Weights of a small segmentation model.
Model: 6.5M parameters, 48-pixel images, arch unet, norm batchnorm, activation silu, widths [96, 192, 288].
Training: adamw at rate 0.0039, batches of 256.
Data: 97500 training examples, 105.0 epochs.
Rows from block 2, named by matrix and row number. Rows with one number belong to one channel. Each number is 128 + 24 x the weight over its row's rms, rounded and kept within 0 to 255. All counts start at 0. Numbers have three digits each. After the name is the row's rms in percent of the matrix's.
# convs0: first 3x3 conv (model.mid.0.convs.0.weight, 288x288x3x3), inputs 80-87, a 3x3 kernel for each
# convs1: second 3x3 conv (model.mid.0.convs.1.weight, 288x288x3x3, transposed), outputs 80-87, a 3x3 kernel for each
convs0.24 102:135145140144110139135145149095105117094137128132122110123145139140118138122137142129132143117145125099101112145144156167134125127145151128110135126137131128136124123145147153134126142147152116152107119153131114110121
convs1.24 101:134126124116122111126115104147162102138126139113161126138112145132132130150136135178163142164135130169155156125149132099142180119135182102094117125133123105121137095099092085066094084057102115119130099136117092099134
convs0.25 126:088101109100133120106123120135123124147105158148155160124134124090118098129139121089107125160133151142137130102126116129121112150123136129116130130132135138126126101077088089100073080080054156159144148131127139118123
convs1.25 102:140140141121137138135145159111149129124150130154160119111110104162165178118137138130122129147147133125128155163136129120134139128154168097115121128116117139145125176147175153153188154150156100137145131148156142141157
convs0.26 084:124110128118102086132102125132120078136151143146157122147119163108126123148135138127134143125122077132116129120141117128115118109070147143144151132178130145125156117144112155107117146166140140135120140132120145119101
convs1.26 077:128157146155164158139144129111169149107105154118113147140142116136148136143126131142144126126086150138111119144150176097166122138101123136154166130145151128105116152113179145097162112161161138151156158150214179149144
convs0.27 106:133122146110119150128113113136154124111150149114122147063096048135094075103099091154149178115099075108083093021130074177138139161158175154174156161126115000000000147093164134134101120133084134132104141137114126145126
convs1.27 098:135152125160140137140156129087125135111127141135103140181239195195128136072182102219188173122127097204161195089111121124124127149145154110111118116096100068061071106128121117124105155131164138122114124124138076058106
convs0.28 098:140149126139132134139156121142120152137123114116113118141124120129125165118138127115140143127128148143122137140133129140124136126124126125111123123127125127133125138121144121137123136121142163122151130144150147127140
convs1.28 117:126115126110120127130122126130103109105142103128112107124117114108129125094138122104102087118120106170158171118163092115113147135172099121118116129168132151155166101142099117107121119141118123145128123110128140138149
convs0.29 100:123121102126111153125133135146143084157140104144113114118139146100146110130116108125110115135145155115139154145100106135118132132133130123119117121123102154149144115151128119113109109092088132140138137129123158138121
convs1.29 095:115107139119131149107115131129135146164166137147132124138103130144131143133143145134139130129107112111145102114139124152146140151150131163138144150143128126117115124111112128114122142121115104135111129115134128146123
convs0.30 097:128143151145091145158150136138127117127140129123108143177145138147130143146128130133139130148156129152167162130118121120124126139150138102087116150129110142124124148160182134119128135130118131125146135140153134131141
convs1.30 102:143138116132128119146138093078107078091116124097095057130110156128122148150129167141138129155130112154128106100100134097141119129126151167147124140139112106125119109103123132122111144132122127116131132133122104101121
convs0.31 097:118126111113141120123132131095142093135154117102138113183128096165120104126129112110110091117155132154163144128127135119127124129137108102118127141138125113135108150163147126145131119149152124118125144125139132146148
convs1.31 094:147136135129125118115112116087085095068082071059061078097115116102118115128144139131124113127119126144123103110123124115131117116130128156139124156136127121102105123103091114133101097127103109129121121132128122131130
convs0.32 095:142127127127110122133130141134103132134126102126121113147133117139115114112133133150126124132118130120151112132132144108131127130141125124132134119130135120140121125132125142154122140137131157144144149140112123125127
convs1.32 122:121121107124144123120097115138121102121118124144142120131137150144125135130141153093115114130120128137119085125158111120116124126135147114136152124169157112134133090135119102115115091109125106131136132147127120124123
convs0.33 102:115147130131091150125144122156134115125144136121137107126147175159128123147148139153160145123127163124146148125125135113130141131111120123115137141137132155135138152147142141129123120119135115141125126146143127156147
convs1.33 108:108135120134144153122143107100106134154103069114117130088125105117132127108122129117129136124118115152121096158146157148113089127120140095113127097121147108151115124119089110084122092072081115135123106103138122118115
convs0.34 092:114119140144147156130143137162117144093111137107119099107103126143112137115137115154135172151141130084137121129148153137141146098123134151126154143129146144123156168121138117108110133145120132131134113151136119140142
convs1.34 112:130138143161143111173142132106073178082133120137118103131130142120119111137150134142126160134122123146158138166127086106106117136147111084089139116151145126147138130120121159110078146113124134143128152119104116102133
convs0.35 100:147148140139131158125140135123147106152159124128144132119129132132105121141124157119075123148140119149145141121137127112147124128125126130126134113129141137118120129112119121137149130143121160154148148161126136134110
convs1.35 108:129123135123121135126123125130130153138089125144139136125141158129136124124149142114104103125123115078092106153123098148128115148120124143170162144162129134130126170163180146134124157151117145147146100121114112105093
convs0.36 100:131129139152137146132158137164143149156127145156139135141114142155137154139151117120136165127125151127142140132117116135125133140142135108117103146154114128125137126122118112116132111136150119130126144117136146132131
convs1.36 113:111145144144140149166137144141121120138129108123135132134119122139125128118127136120123123102130122102138120163122101155156152126137096128125124139160151133138137088103093092102130090129149136117139117110106148154125
convs0.37 101:127143134123098140112141133116135123127145139124110120147077171143131130160104122101126075108125149171159182099067142142139142105084117145157148125133111130105128119110127118120130100101117150131132169111143139163149
convs1.37 095:119133143118123122105130125140131139122107120116106139146170137128124125175111096078077080132107147225157162100127109111162131105131150143135128108121113140164136126151118130127153153145194130149106151128128144148149
convs0.38 101:148165139119129131145152157093133099134118130145130122118122131130126141110124134110143137133124153107134108123138137138130128137118117129128109140138118129113092144136122132130157152139130129121136147124151131127111
convs1.38 106:144141107140108129127114120112112117122117133087121117106145139122109116131151146171155161136141129125131109120096134109143144128131169175162128162139125115092098144129137140108145145119141132099122128124129126134110
convs0.39 097:132136136141134123143144145149120100198041097065112180142148133141096109108120129143123113124146109138122105119124134135135134153126127112121122115128134111100113142135117125143116119143135123128112137154103153136141
convs1.39 100:122128146123150135123145152144179080102149177169161081142144130119139128142144137177159147140121121152142126171117101166139155099131093098111147114164158142176158098067104074112136077106089153157129156114142134113116
convs0.40 089:134100136121114131132104123182135202141111201152163174106134141102114106135125107141147155096113115081097096153122116127130145129130121140128146149146162131141132135150129139126133138121105131132121123146119125111135
convs1.40 121:136111125154144144110119146216166237214176188196206231123127138157152149135129135162142138140138156126141114111104112103122142148112131123127135131137144136140114142120143163122118125163171113146151111111120133098117
convs0.41 103:147150127137115126100110120142146138127143127136124145106100124138105169151130126097127124120116137136103142154117120074139147096147118185181156094099080162131096134088127133131084144153134096128129106113160081106161
convs1.41 089:107115110123125100123132136136110133131118109143095157127114092082113094168098100060119084176166148145103136111087111124152147148137087119123083122144144117135138128157143131133118141116120128117130120136138093103117
convs0.42 101:141140154127112169135124143115139145111116123126133141189146181127130155170162184123134121116157125116147119143142111099124123132131128109086120139152149116150132142125103124128140109120116134150155149124140109122138
convs1.42 099:116098132123117097168147140114094118103112129120121127080106105107130137145155167069089125095094104118125113106125116132164101127115094120131103119130104117144111159064136153107140133123109124127136131142132097139092
convs0.43 096:147123141129124148137139144164185133173138153138155153143143104132090100135122107123138138112136102115104129121110135123115119131132112123132144101121117136135125132098110115146134144149123133124129117115134124116119
convs1.43 106:146160127131122113136146133146132125155105123155133135123129135126158138133114141118133118145114115145138117133121102126137108120140107159136149156155139124126123090128131136136156136164177139119136126113102104111117
convs0.44 101:144148138160163145128142143113158138166143163172153146162130132106078081164155131115121131133111149142132169140140135143139149136112144147150134145126138137120109153151172140127117116145162125129128151144138157137125
convs1.44 095:112113129132120106132136118118097101076102089121101142129147116154151168131129105096124106159159151155104134137160125092135118130104075095105114120150142143160164113107143130128122100124093134133137133155134099147145
convs0.45 104:142145133108139136139131123206094168142073154085134145118118100117109110084093078138167139138127145083106119111111133144129150142122118136131134116133109137137131145136131135143133169136171110115126147119130130126151
convs1.45 097:121139118113097123123097125133108165111175101105138083170165171111125092111107115163142184113121106115127131136100138143150146153146145110138115115121093112131117123150143136124142118124138120117127129122120112134100
convs0.46 109:085083089132126151150134160128154138133133130123140129196154171120123151185154165103148110142152168132166153164138117000046075161141132033032058175187182154150164137151144149133115134136145096112107125135132113132132
convs1.46 101:143139130124130116138120128114131110107099117109089089094108116075088083150141140009068030125120148072082095079116110150164161138129110108091071108101122095104102102099097140137140167145148117121123142136143111116095
convs0.47 100:156147127131144136127146169116132117108140121119108095150133134116102118121143156159134143154128131127127128125127134115128128131136130153131127124122133142134140128124132117131112145149112144138136123102146119123156
convs1.47 118:142125122116133110128102125133124129108100107113094132098128155103132096124120112083105085078147110132141119109094094153147120140115145140147154128133137115116101103129109094153158112138154113110128114140111134126093
convs0.48 102:119116127119132137138146152107132124103097143133124134125136121124124118146126147128129136140122130120150132118119131148116108133143118099129109137105111108073107149117171141131132128136108134131144118100113103100063
convs1.48 098:123108114150119095136157117121135139136144123108123157099105143130128127085075112154125120108101124142141109135111106140134119113104144152122138144119159142131133146139112161149161187163179119127131145139159123124129
convs0.49 102:109134093138124069128116096136125116136101101136140124136135168091117112134210104098129107112146116148133156159140142032130150015129087122116165107115148122075132072085135099124129073113129135120135143104128113110104
convs1.49 088:106121122116153139137138149127168148151146134137162118140066093134155110046125146035102114129100142182142102128123142108144117121108106095091087092158119098148154124120134109102173139185136107107135112122155106111103
convs0.50 101:122133129137120137140154151134181112116098170159148124124096139132126117137147111118135136132112120098142125110127152124122120108129141128126127133127130132123127155120107145141143145139146085131130140107112084147147
convs1.50 108:135129112121157148135151131151146192143114157188228174173145130125115133161152155149140145126130122125134124125087127109140136125138112096122100135132125124136169093136086113139135095113093143132158126139135114113120
convs0.51 101:151122133138119128137139123114125129173111106165130138112167183114135137110110085132107117144090145112151116178139137109153132132115094128122101134146153151165164131131139130117159123146119096092122097114103088099107
convs1.51 098:128147133117144117151124121112138080152121111149129104139093152161157126139152144127088148139155131140170168141155133098118128165114140134140093133142138157130117132170166126116125086131117138139160112142123112129124
convs0.52 106:128142165147145138144130149113134113119135151121148139124070109147133166142162136122073057146142137192207197097160102139107136152117097101084126092091116102118122161115119174124130166126102149163142111134103121131104
convs1.52 091:125132113118121136139131130127134118122132140123122108068062067100137108087122076081047000118129139124120091160135156124130092126086130176178142143127110127094111183195130130152094145109091155143130129144125131134147
convs0.53 092:134122129117109119136120130101111128120118133122134151144115127158142135156129146123121134121142151161149140131132117143123119148126141156148121108116120141159153120124139137141124123132167097057103088066116107094117
convs1.53 074:152152143116121108160143130123133138107125143133139145113119079142160164135149139109080081139109102143107121142151153114130116157113097153173175135132130144123147137133157137114142133134130129132153133132137138133135
convs0.54 100:151166143139123134149122142133118135142125122131139135125122141118148134114126157165143174112107126129156126131111146155130131132143124128146121120119115121156144114106093127122135119132145157141133142133139131138151
convs1.54 118:123126125132126129125125130111110130117155119117120115133127172125127138134139124103121098150133143133150144156129108128152139109118137088127151114127155139139143079124084085117128088085121140146147158147137132158148
convs0.55 098:126143142140143153134152130152043089096177108107063109151118119139140117154121144142140128122123147106142184121107127124132129144122121145137139128125136133129141142119131138129139145125147136147148126123131109132136
convs1.55 113:115121120127111135138146126143000150027162040179000107126140122132133122154120119109131158096113120098141109145132140131134105112113138102130092108141094139160137145121175142126124115121113143145118133131132097121146
convs0.56 103:145105117152145127156120138145119134156099109159134110137117112126134090164163129177136144158170120154129129137128113124136127101097011115137152103099097165206169142118224139135099149140092129150130096103111087105109
convs1.56 094:097123093132143133104102107146171103161114123111143122118116088159144160096107099143150176084097126128077071134124165093128135137126106156157137144092090121117113127136134109095165093118162134119115149120100129093117
convs0.57 099:157140122166121133153135126194142196169134135186164172154127132120108130117124125155152130124122111115113095137128138133114126125133136114132144118137133142128145152101107154118109150143142131120120135123134109131130
convs1.57 106:107136121123148120134146133155115151162153128150138122131127143127139135138139134155152153145143152146129118159151137138146120132107095071083091120135155139143163077089082074086079056060046131138129125144153126116130
convs0.58 103:153158142138170177159146147139120132142138139127110094136107128136128110135140146142144167161150154149150151113115134124123125132104135134138142127131140121128141128127160149145126141141132117127149144120134141121144
convs1.58 118:133124118137099089109107130125117129117130099095126115112118129118156140146132108112111111112114116067133094128109102128147169145134147165163150141135131105070104096148090160150098175112181118141147150135078150129161
convs0.59 106:105120117143110128124111104147124153164142153118111122099106062091108118115130103104088077088111154071079117147168149126143152121130135143158118112150114099107113110131156126150108117103141128155137146131117111126126
convs1.59 090:107129123131132148135140160113165158131138120148127113105131152083131134121126154150143117135132171180171156137112128124160118106136124120115131131111122105102110161154134158125156153152144100140122105116119131111143
convs0.60 093:131138138125104124139122141110126149127131140126137113129111142152114122144128148140132149135135135143134133136138135129129134133138135154157130128140134159151162129129144111125121121127145122103127122093125123106118
convs1.60 071:154153146149155150162160161131128131118121134135142141116125116154160143121128122135117134138133132121096102155141149109111126133116122144146147123122135116082114124120097138120136121120143149155156147157159147150162
convs0.61 102:103101097111118118100108116109119128143125158111144141141132081152133166176162146094138075095133130120128124189137123074123120140118112135122133134162153135133151128114133104132118120118090135143129134140134116106112
convs1.61 090:112090117127113094135135122116103125127115138111149123089061117113096078151124120076099130132113138155144136119107126120116151139153097152149162117124149128143140101115135146124147157159164133141107135145127112125103
convs0.62 102:113133136119130150119148139114140125141161118160146128176153148120126110150130122040149100132111145152159120169091097001114142158142101111043127166173139144145156055053122094142087095128139149154148134122120138125100
convs1.62 094:118115101108132127115118099126115090130103095118104148112120092081120107228132180098145102160130130092127162093115111080141142116148186142137133072093087114122096102125160148105185112121162134100113125117159135148121
convs0.63 103:111105130141141159135147156111123129122131131118126110202186147110144120093106143068149149180188214108149135176089121105125090133091133102098097137160166180167175144124174109100063128129128111104129124119130160120115
convs1.63 098:131128127107140140126132129121111127128112147121154155121165146091111117116154160128075043104103112020008090090118076107136103132126122109106111154159139147136121157115152166136130193145133149136116138157132115145115
convs0.64 102:117106118135106107115103122135139142122126140119148139171144122130146108082116106105082124134130121108144113147163125098121100170141159074039087113152123080098085057064078133148141103108141085116110122104118153123103
convs1.64 095:128137126129134113120130111127114114105129136120133129157130129137101127169189174034069047116088089237209226107120155137123131150159150122100119130112113101111095107128124136142128143122134122152092117136123123131115
convs0.65 105:135125135139149135131147137110151141124120133122130145129139123101119161109112152075094108140160149107102110117139163100106127156106159112113131149128110079123146075091096104127092082102136151155168148156168151166184
convs1.65 094:117143111129124105100113071125129123131109141154128151118153110154130129132127126136106077055074138183162194107141161105138151146156195101111138123099111133138140149133175120105124146130162086082102089094108082083111